config.toml
model = "image embedding model"
dataset = "rendered roads seen from a driver's seat, with toy cars, trees and houses"
train_examples = 145000
image_size = 64
crop_scale_min = 1
horizontal_flip = false
color_jitter = 0.2
cutout = 0.25
targets = ["vehicles"]
num_classes = 3
embedding_dim = 128
arch = "poolformer"
norm = "layernorm"
norm_position = "post"
activation = "gelu"
mlp_ratio = 4
parallel_block = false
inner_norm = false
drop_path = 0.1
patch_size = [4, 4]
conv_stem = false
depths = [3, 3, 3]
widths = [64, 128, 256]
am_softmax_margin = 0.1
am_softmax_scale = 16
init = "kaiming_normal"
residual_init = "none"
optimizer = "normuon"
muon_scale = "match_rms_adamw"
lr = 0.0061
momentum = 0.85
nesterov = true
orthogonalizer = "newton_schulz_5"
adamw_lr_other_params = 0.0023
cautious_weight_decay = true
steps = 12200
batch_size = 256
epochs = 21.5
lr_schedule = "wsd"
decay_fraction = 0.4
final_lr_fraction = 0.05
warmup_steps = 610
weight_decay = 0.0
adamw_weight_decay_other_params = 0
Rows from block 3 of a small image embedding model, named by matrix and row number. Rows with one number belong to one neuron. Each number is 128 + 24 x the weight over its row's rms, rounded and kept within 0 to 255. All counts start at 0. Numbers have three digits each.
After each neuron's rows are labels from the 100 images, of 14848, where the neuron reaches its highest value: "top examples" is what is common among them; "peak at" is the part of the image that holds the peak. Only what is clearly more common there than usual is listed. The data: rendered roads seen from a driver's seat, with toy cars, trees and houses.
# fc1: MLP up (model.blocks.3.mlp.fc1.weight, 512x128), inputs 0-127
# fc2: MLP down (model.blocks.3.mlp.fc2.weight, 128x512, transposed), outputs 0-127

fc1.220:150159195098086133100133131166150128107157105145126133172167125118165104144127156125149119151154117138127136125140140092160158119153144113135185149115108119191125123128138132093127132196112138102145142128145107154102096159113120131138129081110105154148093098140143126129093127131135114118141147137142142130124105134064122103123117104126175134152127097129118103166095123144085162105109
fc2.220:118101147108119091119126131146117095116119157109151098111153152120115098100147115121117090137135118124160147157118128103167133133130151137180144100151162073095139142118096168105140127157107145146105107076131123147134141134106141152118143122087100144128152151154143072128161146130167080088096114146117141169171093159101103130176110127148134152148118137197119127141130133132121134097124
top examples: crossing stripes
peak at: middle right; centre

fc1.489:142121181110188135132107128148124104153094142141109098114186108115153131160160117144167149087112142105105151134109129130134123152098112115130119129146108172130125127092098137161159097158123144115105131118087147128161106064111109167121125203121131159141102119155154104116112118135137130124121100095108107124087136141155129135123088140157117112125121087137086125148166129107159126156150
fc2.489:126153092112177092169149155142133138114078106125130147136122111142122103137151127117132165154115072093090156104071134131094139122097156139146115110156127206137143174155109104122111107185115117145114171138120139107136133135100121148120120142125117116182113124106099123112139138151133149102119124164140126120152095135095116187118125150120106141122147085096135118092134160146117123130137
top examples: car
peak at: middle left; middle right

fc1.477:131110119079169097159146123081135169117100118108098101080118093150109098144127131138113116119141140130129122154152158131110102143085107153181102129129189157120131092116138104109123121095114108152089169151151131092143149145150146149108084144127130140158145147126138147110135083154152166137107118120130147127138122158146122143085148150166164152117092147170127143111143114155164097116123
fc2.477:089138112082127087155167147147134110138143142155084124109135146144123121162133113113112113144136111146091093086136150162168133160104127142108143127151083116125116114126096120074131135191143154155150132153137090113107105139105156126130141133091132166142177132136119118113136124144101144098086145154175125177128146149131132146121075123114121163089138138134152140086145140097129113080137
top examples: vehicles: two
peak at: middle left

fc1.362:133143118141135126128114129134145180122157100090126140066102101098179116164128137158136113156145161101126162152155166135134149108120130067142131168122167114159113136145140125126133120087144128127111102138106136149178143158153109152130108075109157163116110160120171131125120125161123146105098086137105148134137130100101109102130138101168132130155158072141134112136124128168115152101159
fc2.362:123095120121096154134113194127140129056138145145107114201140165138126111153150113131152140111148122099162120132126121149057157159147118138099119117110085115126128151138144127154117173123103137129111151138112130129140099109160099120179125096155096125198146110147135111122125067135129140147124122147101144140130117129133103126120135079142182159139125132122138134148121143122120094116125
top examples: bends left; vehicles: one; snowy verge
peak at: middle left

fc1.335:109106124141154120160111121122118108169118111112120126167160068165145151094112105142111113118091100122166155110080127158156122139097104125119099105149166088124175122102131116138129130136100143165143111168184127116109096113146150123115145116076127103156153125157117146116119128140138157099133157158171131107123135148141126142117148125091117135114075144110152120125095135138164101144063
fc2.335:104126082117136098177115071129116141163108128155107120146143102187132113136103147152149146134132112162134164108112093157127138161182138048095089116151128106162132131111141129131113118121173102116137104132134134092088128150129107147144154143145129091147122110095177127157104145132119106095128122154170109127120100131122156126160097130147144161101127123134128104176124123105148129148130
top examples: vehicles: two
peak at: middle right

fc1.49:115158156060145112116159131133101130110111137132102126098130109114109141123177162132148154120209162136133106148094123101138159137141137056155110132111121143141127148122110108105114130095147146155116125117123130165101124130136119112147115121106152135124161078135175070140104124128104071120130099092127156160105136133108135170107140136146140120125128122164120138101173102123128095116156
fc2.49:143111133122147167144168122142156060162120102139129151140165122120115102134144140179071132130121108134132111107114144128134155113124127123131130118122120169128118132139125123131093173135163113119184163127162106136052129152148161164125122136169128086098106099120108110113103124117099123125158117179164131113127152087142104124123160142146083117109122098096112115103158124086137096125148
top examples: vehicles: one; crossing stripes
peak at: middle left

fc1.116:173129142117138114158115151107163111119126117122149129152113086158170132078090136141128121147109159123138117146116117099142100127119118101092156121134100097191168156117149156147093111162121140094107129113148097126154142159156136173135149129125124113127157130131164124100093103111147125135135137128152120096128114127124137078183204115071102108171107122144120166137139123149116117129114
fc2.116:167139126137081143162145114116181126133120138150137157101161141124144114135151162122147132104143144161158090123139090142136039184122131097153127102145133129187162098080117157108123104114134122095137088138139137122104148135119108150163151135140123114121125144120120129089064141118123150101153093132160127107107120133147090146156111094125154121111102143142130109141123127123136079146127
top examples: car; vehicles: two
peak at: middle right; middle left

fc1.333:106124134126125126117151108122164127102104133114098170143098115079103107152110156133141107141139136162166133158179129121155144108097144119160155146162118125196099085125101135122119112107145128129129121068113129118098115130167074129119141157157143135102162179110133084141151069162135110112124128098151133132110138112096111102146148124126126092137113123138104172134158101113096144103111
fc2.333:152118133083107107172125158088129135120127127114152161139141131134103137119157174150131166133145100111141114130114134148121169130123124088130118094167111140108091121127106121158111181121134093083181132139165125151108114133152107144100130125123113062120160099108125116138119087061115143155182116112160125103118139126146098143151130099144139123136142123123090094125152174112139119136175
top examples: vehicles: one
peak at: middle left

fc1.147:133132114135104133120129132106161165144143127108124123093158138127146109160170143068135132102117119065130167148116155089116143146156078120193125144164109115122136121187126126106147119119141146125105151129123116100133110167122122119123093126102103154159074122130141110136161104165121132110133115106088092123132150149120113118077100085174134147131101095117145128141090168134151105117133
fc2.147:112089100136119144118085141082126156139137121106091137105093118127161154136129120122094125160135127149108151165136132114124106140152174153140107159130170123085166120151098113153147153155091121117126141141200135121141110154141108132111145158124084098110089143126114109123118139138143101158166182112104157116162142125116103143165118150142173149113103129072139090133125112112125156166142
top examples: vehicles: two
peak at: middle right

fc1.171:127130152171110146128086149129157148122111154079100113095139164144076139088121136126135129126139174107153125120163120132107183151126142125131112107112116143132137155088132108106109107114125139165141150142125108124152098175161124143113134104115146144094122132148113135091137102130103122140176139090149176144150150108116159104091152119138135125156122100067130109134161158144135067103175
fc2.171:118110072131120123112091100119115167119155136134100150143067118173115158128152135163123173129137165131090151099150166140160135116110135142135100144123132063143118125165101143119160121176129165098120130171125151132150079165080129113135126159099147121113141121109159144147120166112120140124116192109115111131099107127141132126109099129092117142087102117114123150138107115116141111157142
top examples: vehicles: two
peak at: middle right; centre

fc1.12:115128139109143105096143133114142124108103131152157124095139099189113123093155141148105142132108127105139128135105131200139152083126103154170122096132106082100122115120117157150136161121116153121114113144112110132104141139114064132156153096129112115144164142129176112130121109122147172093143103124144109141100109148134159202104101127177099138156130134098124078122159141140155126125115
fc2.12:146172149152133122127128157120152126082129110140118126091160155119131109165126127110108125105116115129110106152158151109111110092097177081117131069157099148111085159086134144107104140125124159183116159129105141074085136160115128118186121122132120088140142153114140119136176119140069163131144112131162112157142139110150100173116134098101125145144128143136114128165118115135133121125120
top examples: bends right; vehicles: zero
peak at: middle right

fc1.429:095135116093111107120100095113095137120146150119097110119119133137074092154169149148147177115128125162095137113104136121123128132169159154160117124133066089135147122118083138133138142148141147141127151144141131170125145137136079148090084136122116102137161130141152113148129091097132081120152129105143085165132138158122148122100075086151142134168133147154120157126117144122133139180151
fc2.429:136121126107102119106096130125145103115157124152139110152128197100171128174115111099137092114163165111122147104110112121181168099152132133090120110156121104146134131129127139130131136122153141138150167144121111147155134137156150088155089143132067131133081115126170135118133098076119121087162121134143106145127168155103079173141142137088131120095145146138137156110095122124114113110106
top examples: vehicles: one
peak at: middle right; centre

fc1.36:128117142149153153120109104129127113172119113142144126100191126148121129125117162080113134130100126137126154170147157125085120115111155153089135127123136147123128121076132113165134159160171109096150098085072136149130123130154089170126142095104108106137138076146140113135137119121118106047131110106139155156127131116109130099129097123112134167128167113096112162171115117117142140156111
fc2.36:103170125121161118065148110129141171133140188121141129110123137130123140110143142131128120128141207112142127121127139148134103142089119162118112115166148145136138148096106133117136143177117125079087158136122090078129135143123103097150114134068153130117136106085136107146123107152115103108158140111150128117123133185136107133108103152149107148099123117129137081123153094130150105162170
top examples: vehicles: two
peak at: middle right

fc1.433:118138104102128123115172138080139163089101108103118111129136129138129140154139151157085152118187159132118169140120152128162116124058108089128140116116165122119136120127161131126129148090127117130105116160094141142120090119177112109137132140104139182148192138089145096107158092146123141135147135081134131112088160143109128123114090124149088109119133082150122121157143136138116108129102
fc2.433:153109154098119168164133089132162118122128097163135118137161133141151149128099105128118156142110080111142135156127144096091136122177147034159176105118116118130104107114149125164127153121159142155156179109118167113119124158145154126143156079126160132112149141126145111111106128161105109119111093154115092122124133086115129146138079164129137139149105116095123126116110146108120134132139
top examples: crossing stripes
peak at: bottom right; middle left

fc1.478:113122126118089119123143129125137123162092156175130153083117122123141142128184171140114164124157118119129116133100117138125133085204110130098116069105143108115113147100127113146117134152127131160128098097100135159103144149165119115097147103112113111173146137111112125141121127105124114083156120119104119176111171163170136152115116107110118128135148148108150169131194100088124120145120
fc2.478:122117126103111110135153149132124142117131108127104127108157096105153150087157132143137132124127119099156113098113118128130130122126157183082116132120141093091121127134146155124130112109136125134134134150184101171121151137078138124135075144103118149154120127083137159179108146123143079083192163124125091149111161163143112115139132116119123146114128102158163177106175108119132086160160
top examples: crossing stripes; solid white line
peak at: bottom left

fc1.211:101140117090139124142083121093084137131122144150103135162101123149098111133127154127129149107102126170097114137112142129126131112148124153129131102113110109108115126132101167148131128136159137155097126125128083131131120150144096151071089125097099132151131146098134144153133096099094110150129116157122092172159155171160149124096086121178116157121133162149091180169134127093108102177153
fc2.211:108101153127095121137162128147099162110125136116166123166136158085177068081163135121100125156142130096144096131120121155146117149142083120114113088181119115151139100121105105099144125126151124147141137146129129145140128136115139135149111137109088150166112137105127167126133085104124090131141136134133134129123179131137048170165116099100138158122142101130146167120137157108099153123142
top examples: crossing stripes
peak at: bottom left; bottom centre

fc1.99:134079148113136098157116104111127122096099146117102134079110111179111132144151121102118116092104104137094093155111122129132128141135110122131143137172135118080112117155131131100110109123148133157103106168132116106143127096105138122130118137113151165142122154154136144134104110169144150087170166173079118148109144172125123139068146151162155122134095111148148145089177143123127109074143
fc2.99:090140127109143129186117120121197118136137099145089091127117121090162129154123140101141147128102100124124130157094124151133081168078124091159139117158141088074128101144108124107086146148093151117115124115123134093168139118132136141118156115175168144123138138154093140151121112118135121095131155112096100140079154152104113136116158147142172123090133138159134144141109156122136128144143
top examples: vehicles: two
peak at: middle left

fc1.448:155165151100126139111108158129137094091151146146069113137122117117139091159133144152108131103119137159135143150154159167131164093095127113114129131148147105113139128137154144123119131146159102075071126126112119146114094125094133157093146110115131159093165191132165105137126138105105127121100126106132111103115155150131089136137095077165139121179136117083089102124144129131091139105140
fc2.448:106124124119091149099134113106148110119129136138110098178158132141131138152125122142162153098132159131181109120112098126137112090130067094156135119129068142112102098115126130170115131168120153154146160157149148097140120122124168140174139048118140144145160142117133150108151083108116140136127110115110139126130102085163143140140120142128147165120161092124140174125107138098171106130130
top examples: bends left; snowy verge
peak at: bottom right